Weights of a small self-supervised image encoder.
Data: trained on cartoon faces, 101725 training examples, 9.8 epochs.
Rows from block 2 of a small self-supervised image encoder, named by matrix and row number. Rows with one number belong to one neuron. Each number is 50 + 15 x the weight over its row's rms, rounded and kept within 0 to 99. All counts start at 0.
Before each neuron's rows are labels from the 100 images, of 14976, where the neuron reaches its highest value: "strongest on" is what is common among them. Only what is clearly more common there than usual is listed. The data: cartoon faces. In brackets: how many of the 100.
# fc1: MLP up (model.blocks.2.mlp.fc1.weight, 768x128), inputs 0-63
# fc2: MLP down (model.blocks.2.mlp.fc2.weight, 128x768, transposed), outputs 0-63

strongest on: sunglasses (59)
fc1.548:49 53 43 44 37 39 31 67 45 55 35 59 50 41 46 72 44 66 37 38 27 48 60 62 59 85 87 62 40 52 58 57 46 32 62 60 61 71 48 69 33 52 44 45 56 58 70 49 47 57 42 49 22 62 26 54 41 79 41 72 36 41 33 98
fc2.548:68 39 85 44 38 59 45 50 43 46 37 63 69 47 36 41 62 55 62 28 43 33 67 55 60 63 65 23 41 67 61 58 64 51 09 50 60 55 17 46 58 64 40 42 30 75 45 63 89 41 45 52 51 61 64 59 60 42 61 44 68 46 45 57

strongest on: sunglasses (62)
fc1.726:60 52 83 52 29 47 58 73 48 59 27 39 42 36 67 21 57 65 53 43 45 66 81 55 57 25 63 68 26 49 49 70 53 78 55 45 34 50 40 62 43 48 42 41 57 55 44 28 49 46 29 50 42 69 48 66 48 89 42 73 59 23 49 62
fc2.726:33 40 76 52 60 37 62 56 35 54 64 55 42 45 76 51 51 67 24 33 63 55 39 64 47 52 48 42 16 34 47 65 65 49 44 52 45 68 46 30 46 29 39 27 38 35 34 54 51 61 42 27 22 49 47 46 34 52 25 61 81 76 57 22

strongest on: white hair (33)
fc1.523:47 19 52 63 17 56 45 60 57 32 59 35 33 63 67 55 11 58 23 36 68 81 46 59 59 49 40 75 32 72 56 43 67 52 37 74 42 46 42 14 45 42 46 39 54 56 43 60 55 52 43 43 35 45 51 64 46 55 52 69 49 25 57 72
fc2.523:52 62 47 53 41 23 46 84 57 52 69 63 53 62 54 42 53 81 71 42 70 66 50 37 46 39 59 22 43 49 36 60 63 34 65 31 60 86 41 54 39 45 20 40 57 76 70 44 42 60 46 49 47 25 72 68 55 50 44 45 60 62 56 58

strongest on: blue hair (38)
fc1.293:57 52 50 53 42 46 60 30 44 51 64 37 50 40 46 48 19 50 64 00 53 55 38 53 31 50 68 35 05 56 49 43 66 69 36 36 00 62 48 35 48 43 36 47 42 46 40 58 45 29 59 48 50 57 31 58 52 48 42 52 40 43 76 49
fc2.293:84 25 87 39 63 49 31 50 50 56 43 66 37 55 56 55 55 42 53 67 72 28 32 75 56 93 41 46 49 44 56 58 71 37 64 24 76 72 48 40 79 62 44 69 34 26 45 52 43 54 44 71 52 20 51 10 49 21 52 35 43 45 47 31

strongest on: blue hair (44)
fc1.63:58 53 68 81 38 53 49 36 52 55 39 32 36 33 44 52 19 40 43 04 45 55 32 48 57 49 52 39 08 43 47 63 93 59 63 32 29 46 52 36 36 38 31 24 53 51 40 60 33 50 52 35 52 26 25 65 30 61 51 63 56 38 57 64
fc2.63:79 49 21 27 62 32 52 68 64 46 48 53 41 49 61 50 55 51 70 51 82 65 38 28 66 38 60 62 45 53 55 79 50 45 51 59 83 30 55 68 68 45 50 23 73 69 47 64 50 23 47 41 24 52 32 17 33 36 35 43 47 48 48 57

strongest on: surprised (32)
fc1.540:28 41 40 38 24 56 61 65 40 51 50 51 43 18 47 41 26 51 31 35 39 75 48 48 49 33 55 80 25 76 17 47 24 36 33 45 35 53 55 41 19 63 45 40 42 66 51 28 47 54 47 52 36 47 58 61 45 60 42 59 49 41 79 50
fc2.540:47 44 30 46 41 66 41 78 52 56 55 53 62 45 51 06 38 70 39 47 58 60 41 77 25 50 29 49 34 48 50 68 78 50 26 37 32 67 71 79 49 34 59 80 06 35 55 61 30 47 50 51 61 15 48 59 52 63 36 54 62 50 30 29

strongest on: top hat (27)
fc1.195:46 69 55 52 47 60 76 49 68 47 38 25 39 40 43 67 55 30 55 56 10 52 28 56 37 62 41 47 27 43 41 43 73 27 52 39 12 52 25 30 68 42 48 68 64 73 40 51 75 62 23 51 52 55 54 56 46 86 47 60 36 42 59 66
fc2.195:49 75 26 53 37 49 50 51 47 22 46 60 38 35 44 53 71 67 49 54 48 67 44 61 59 66 46 31 28 31 29 59 39 53 51 54 45 63 87 65 76 50 58 49 45 48 43 46 84 39 54 23 67 46 72 77 78 52 62 65 71 51 38 64

strongest on: sunglasses (42); surprised (39)
fc1.199:59 61 56 47 38 36 37 64 29 45 65 60 59 53 40 57 57 65 70 35 22 55 38 44 56 72 50 21 45 46 63 48 27 63 48 18 27 44 69 47 62 47 40 72 41 68 55 33 90 32 59 50 45 48 34 78 68 53 43 54 29 39 62 42
fc2.199:56 52 47 49 59 44 41 48 52 42 45 76 53 48 45 59 63 66 76 43 47 41 49 16 41 63 47 33 28 87 57 49 45 45 32 61 38 25 53 38 47 49 67 60 45 64 62 44 40 38 45 47 45 55 62 51 45 37 76 42 46 45 47 21

strongest on: top hat (28)
fc1.232:56 37 46 03 60 52 50 51 45 52 36 45 58 50 54 57 51 50 48 47 52 63 83 31 62 28 52 65 49 48 38 51 55 51 09 07 51 54 47 39 40 35 50 47 52 54 49 69 64 38 50 47 36 07 61 56 50 75 34 46 88 20 25 67
fc2.232:17 47 51 55 57 49 57 50 34 47 46 35 51 53 31 55 44 38 45 42 62 25 53 50 34 38 52 46 63 45 48 52 57 73 44 67 42 39 57 36 16 64 50 62 70 34 59 46 45 16 52 60 19 89 51 47 29 64 58 55 28 58 64 66

strongest on: white hair (29)
fc1.91:39 61 36 44 67 49 51 36 41 35 48 42 21 41 71 53 56 44 34 54 26 49 60 57 38 68 33 82 42 52 13 68 61 63 24 41 47 47 82 20 54 32 39 60 44 63 54 60 49 54 27 55 42 53 76 65 67 64 32 65 42 27 61 89
fc2.91:37 44 60 42 51 30 32 30 47 15 60 46 63 51 66 39 67 46 58 45 49 67 20 57 48 34 69 42 49 15 52 36 41 61 60 31 55 70 64 51 54 38 68 43 32 49 29 36 38 40 27 50 38 56 62 31 16 76 46 46 36 40 39 18

strongest on: white hair (37)
fc1.344:51 64 67 49 11 66 60 49 40 54 58 83 72 39 19 41 40 32 57 58 57 59 63 46 48 41 27 35 20 56 35 61 48 42 42 49 42 32 47 94 95 83 41 40 64 38 49 44 38 24 41 51 52 28 65 83 28 80 53 54 34 20 61 47
fc2.344:69 42 45 45 42 41 56 28 28 28 66 44 56 55 42 51 33 65 38 24 63 61 50 48 56 50 67 55 26 35 17 50 58 60 47 21 27 31 54 37 05 71 65 68 99 63 51 85 44 55 35 48 47 40 39 51 58 51 77 46 52 61 28 28

strongest on: blue hair (47)
fc1.597:50 67 84 38 50 53 71 43 38 48 48 17 41 52 30 37 35 62 43 44 74 52 43 50 48 50 77 71 30 33 18 85 45 41 43 49 00 72 88 34 34 54 43 52 86 55 46 42 40 22 42 55 38 21 45 64 69 35 53 55 60 61 53 58
fc2.597:53 59 33 62 49 54 69 61 75 59 40 54 71 46 45 47 40 52 52 59 60 52 56 47 52 75 44 51 68 33 54 74 52 40 56 74 34 38 41 63 43 52 32 33 65 72 78 47 22 37 48 55 46 39 65 48 43 67 56 26 33 31 19 43

strongest on: surprised (31)
fc1.328:68 53 47 48 49 94 48 45 30 22 50 54 51 50 33 51 45 47 25 44 17 37 28 68 44 49 64 61 47 55 69 61 47 61 20 34 37 28 74 61 41 65 37 18 48 67 66 46 58 45 51 32 45 59 48 51 40 57 46 55 30 53 56 45
fc2.328:46 70 40 55 26 58 69 33 31 38 73 33 60 45 18 63 47 54 45 39 37 65 63 56 59 40 73 58 46 33 45 45 72 43 59 45 67 56 59 41 25 49 65 61 75 59 53 65 48 36 71 51 40 86 59 68 29 60 70 68 33 34 54 52

strongest on: top hat (26)
fc1.40:54 55 58 54 38 57 75 57 66 34 62 39 27 62 12 65 21 52 11 32 73 52 27 62 38 54 35 53 39 56 35 46 49 56 39 54 48 63 84 46 42 59 49 58 55 53 60 58 51 95 21 66 75 71 22 65 45 42 34 48 48 43 49 61
fc2.40:68 59 46 34 58 62 65 42 37 24 62 51 17 57 70 50 31 48 50 29 55 55 49 43 28 41 51 29 51 54 44 15 50 77 36 31 48 34 50 36 51 38 74 36 73 54 18 55 62 57 57 49 42 52 48 51 69 50 50 52 20 46 75 24

strongest on: blue hair (29)
fc1.643:62 60 58 69 75 57 58 42 42 51 61 51 52 16 50 43 47 54 47 20 51 96 63 50 38 49 38 59 32 72 32 65 31 65 29 25 32 00 56 49 68 46 48 26 72 60 44 48 71 30 43 48 55 41 29 54 37 44 42 55 62 36 82 47
fc2.643:52 70 52 42 49 24 63 59 48 54 45 64 52 48 92 58 56 63 57 58 50 67 75 74 40 66 33 44 23 20 41 45 46 56 49 37 50 66 39 63 58 23 34 29 39 15 38 62 56 45 48 53 51 28 59 41 55 47 52 46 73 65 46 25

strongest on: blue hair (37)
fc1.374:52 45 59 59 52 35 74 54 42 38 45 50 48 56 42 45 23 70 80 33 45 21 55 50 59 56 43 44 37 62 41 49 28 67 46 44 51 55 48 74 57 47 50 33 42 45 72 48 56 41 53 23 68 40 60 52 38 90 21 64 42 24 66 54
fc2.374:79 48 47 30 56 90 38 42 26 40 51 46 48 35 59 54 61 56 55 51 62 78 54 82 64 53 92 37 43 33 39 45 61 28 45 49 54 42 46 75 45 48 54 68 73 59 52 59 21 60 62 50 22 63 29 28 48 54 52 56 47 55 44 73

strongest on: surprised (41)
fc1.14:72 53 66 51 44 53 74 44 26 12 15 72 38 40 34 30 16 61 45 56 67 61 70 62 40 43 18 25 39 21 59 53 58 69 66 47 38 38 57 47 56 66 28 66 43 67 41 58 48 85 48 40 83 33 61 61 48 84 43 61 34 44 51 68
fc2.14:47 36 50 36 50 57 46 36 60 39 68 41 57 31 38 41 75 43 43 43 46 21 35 19 62 38 46 46 43 11 57 41 48 33 62 72 53 53 51 50 38 61 54 36 52 65 53 53 52 72 78 51 64 49 96 60 68 57 44 82 44 29 43 59

strongest on: white hair (34)
fc1.765:37 72 46 67 55 04 65 56 35 55 39 53 34 50 50 25 51 54 33 36 38 56 53 29 33 47 34 58 38 34 28 45 22 51 47 32 35 44 43 72 71 63 49 47 48 65 53 38 77 48 67 31 35 64 51 58 62 76 42 64 59 11 26 75
fc2.765:59 46 46 37 22 70 32 52 60 43 56 59 82 81 58 47 50 54 83 23 40 60 64 25 44 46 48 15 40 40 37 32 43 57 40 76 73 53 63 43 55 57 60 62 53 35 24 60 63 60 40 35 53 58 70 45 49 44 45 34 79 55 30 53

strongest on: surprised (53)
fc1.156:72 37 62 35 51 48 51 57 49 39 54 10 36 42 50 55 37 40 53 05 45 71 42 61 54 38 36 49 39 52 47 42 24 36 49 42 33 59 49 35 49 49 52 34 54 80 50 59 69 52 21 52 82 22 54 69 59 46 29 68 50 27 37 62
fc2.156:51 77 51 47 72 56 59 56 57 19 63 64 45 50 61 64 34 67 38 26 78 75 36 64 47 70 41 63 73 62 51 47 52 28 42 62 38 29 49 24 38 54 31 72 80 85 55 44 28 29 54 54 56 36 45 87 39 90 57 50 45 35 55 49

strongest on: white hair (32)
fc1.448:37 85 59 41 45 68 39 54 34 39 36 53 72 56 45 54 27 73 41 39 57 60 67 57 40 52 46 51 22 52 35 50 68 75 45 44 39 43 33 79 47 50 44 62 99 59 55 57 40 66 47 74 62 39 50 60 26 55 69 74 49 68 65 67
fc2.448:44 55 41 25 75 45 64 59 69 51 45 60 45 62 67 44 53 56 59 77 53 49 30 47 84 65 65 49 54 53 60 56 60 48 41 17 55 77 53 37 75 36 71 43 57 49 29 28 35 57 50 41 72 29 30 26 39 46 75 23 98 38 33 52

strongest on: blue hair (34)
fc1.463:64 56 62 50 34 76 67 48 44 42 63 28 41 34 42 60 35 31 28 32 76 67 41 59 67 42 32 60 50 83 46 64 42 44 40 39 13 41 65 73 63 32 69 48 54 50 50 73 49 31 44 62 62 64 29 59 40 75 28 59 21 43 60 54
fc2.463:39 15 48 42 77 60 65 63 33 54 51 56 44 13 43 32 01 59 46 69 70 54 39 17 71 67 29 37 43 64 49 43 37 55 74 54 51 38 44 50 47 70 52 42 42 51 37 48 41 53 32 49 21 49 42 65 51 53 61 68 47 33 38 27

strongest on: blue hair (62)
fc1.298:51 61 55 60 63 66 42 31 00 67 57 48 44 36 29 54 17 49 73 08 50 49 49 44 18 49 50 27 39 45 25 68 49 62 46 49 26 27 70 61 41 56 48 38 42 44 58 49 51 18 55 35 52 52 36 57 67 51 41 56 44 35 73 69
fc2.298:58 38 64 56 63 63 46 62 83 50 36 51 46 67 32 37 77 73 56 54 41 45 40 52 70 44 25 40 50 40 67 63 31 47 35 38 63 72 55 17 64 42 69 29 29 51 58 81 35 51 44 42 33 27 51 35 52 38 45 50 65 78 64 34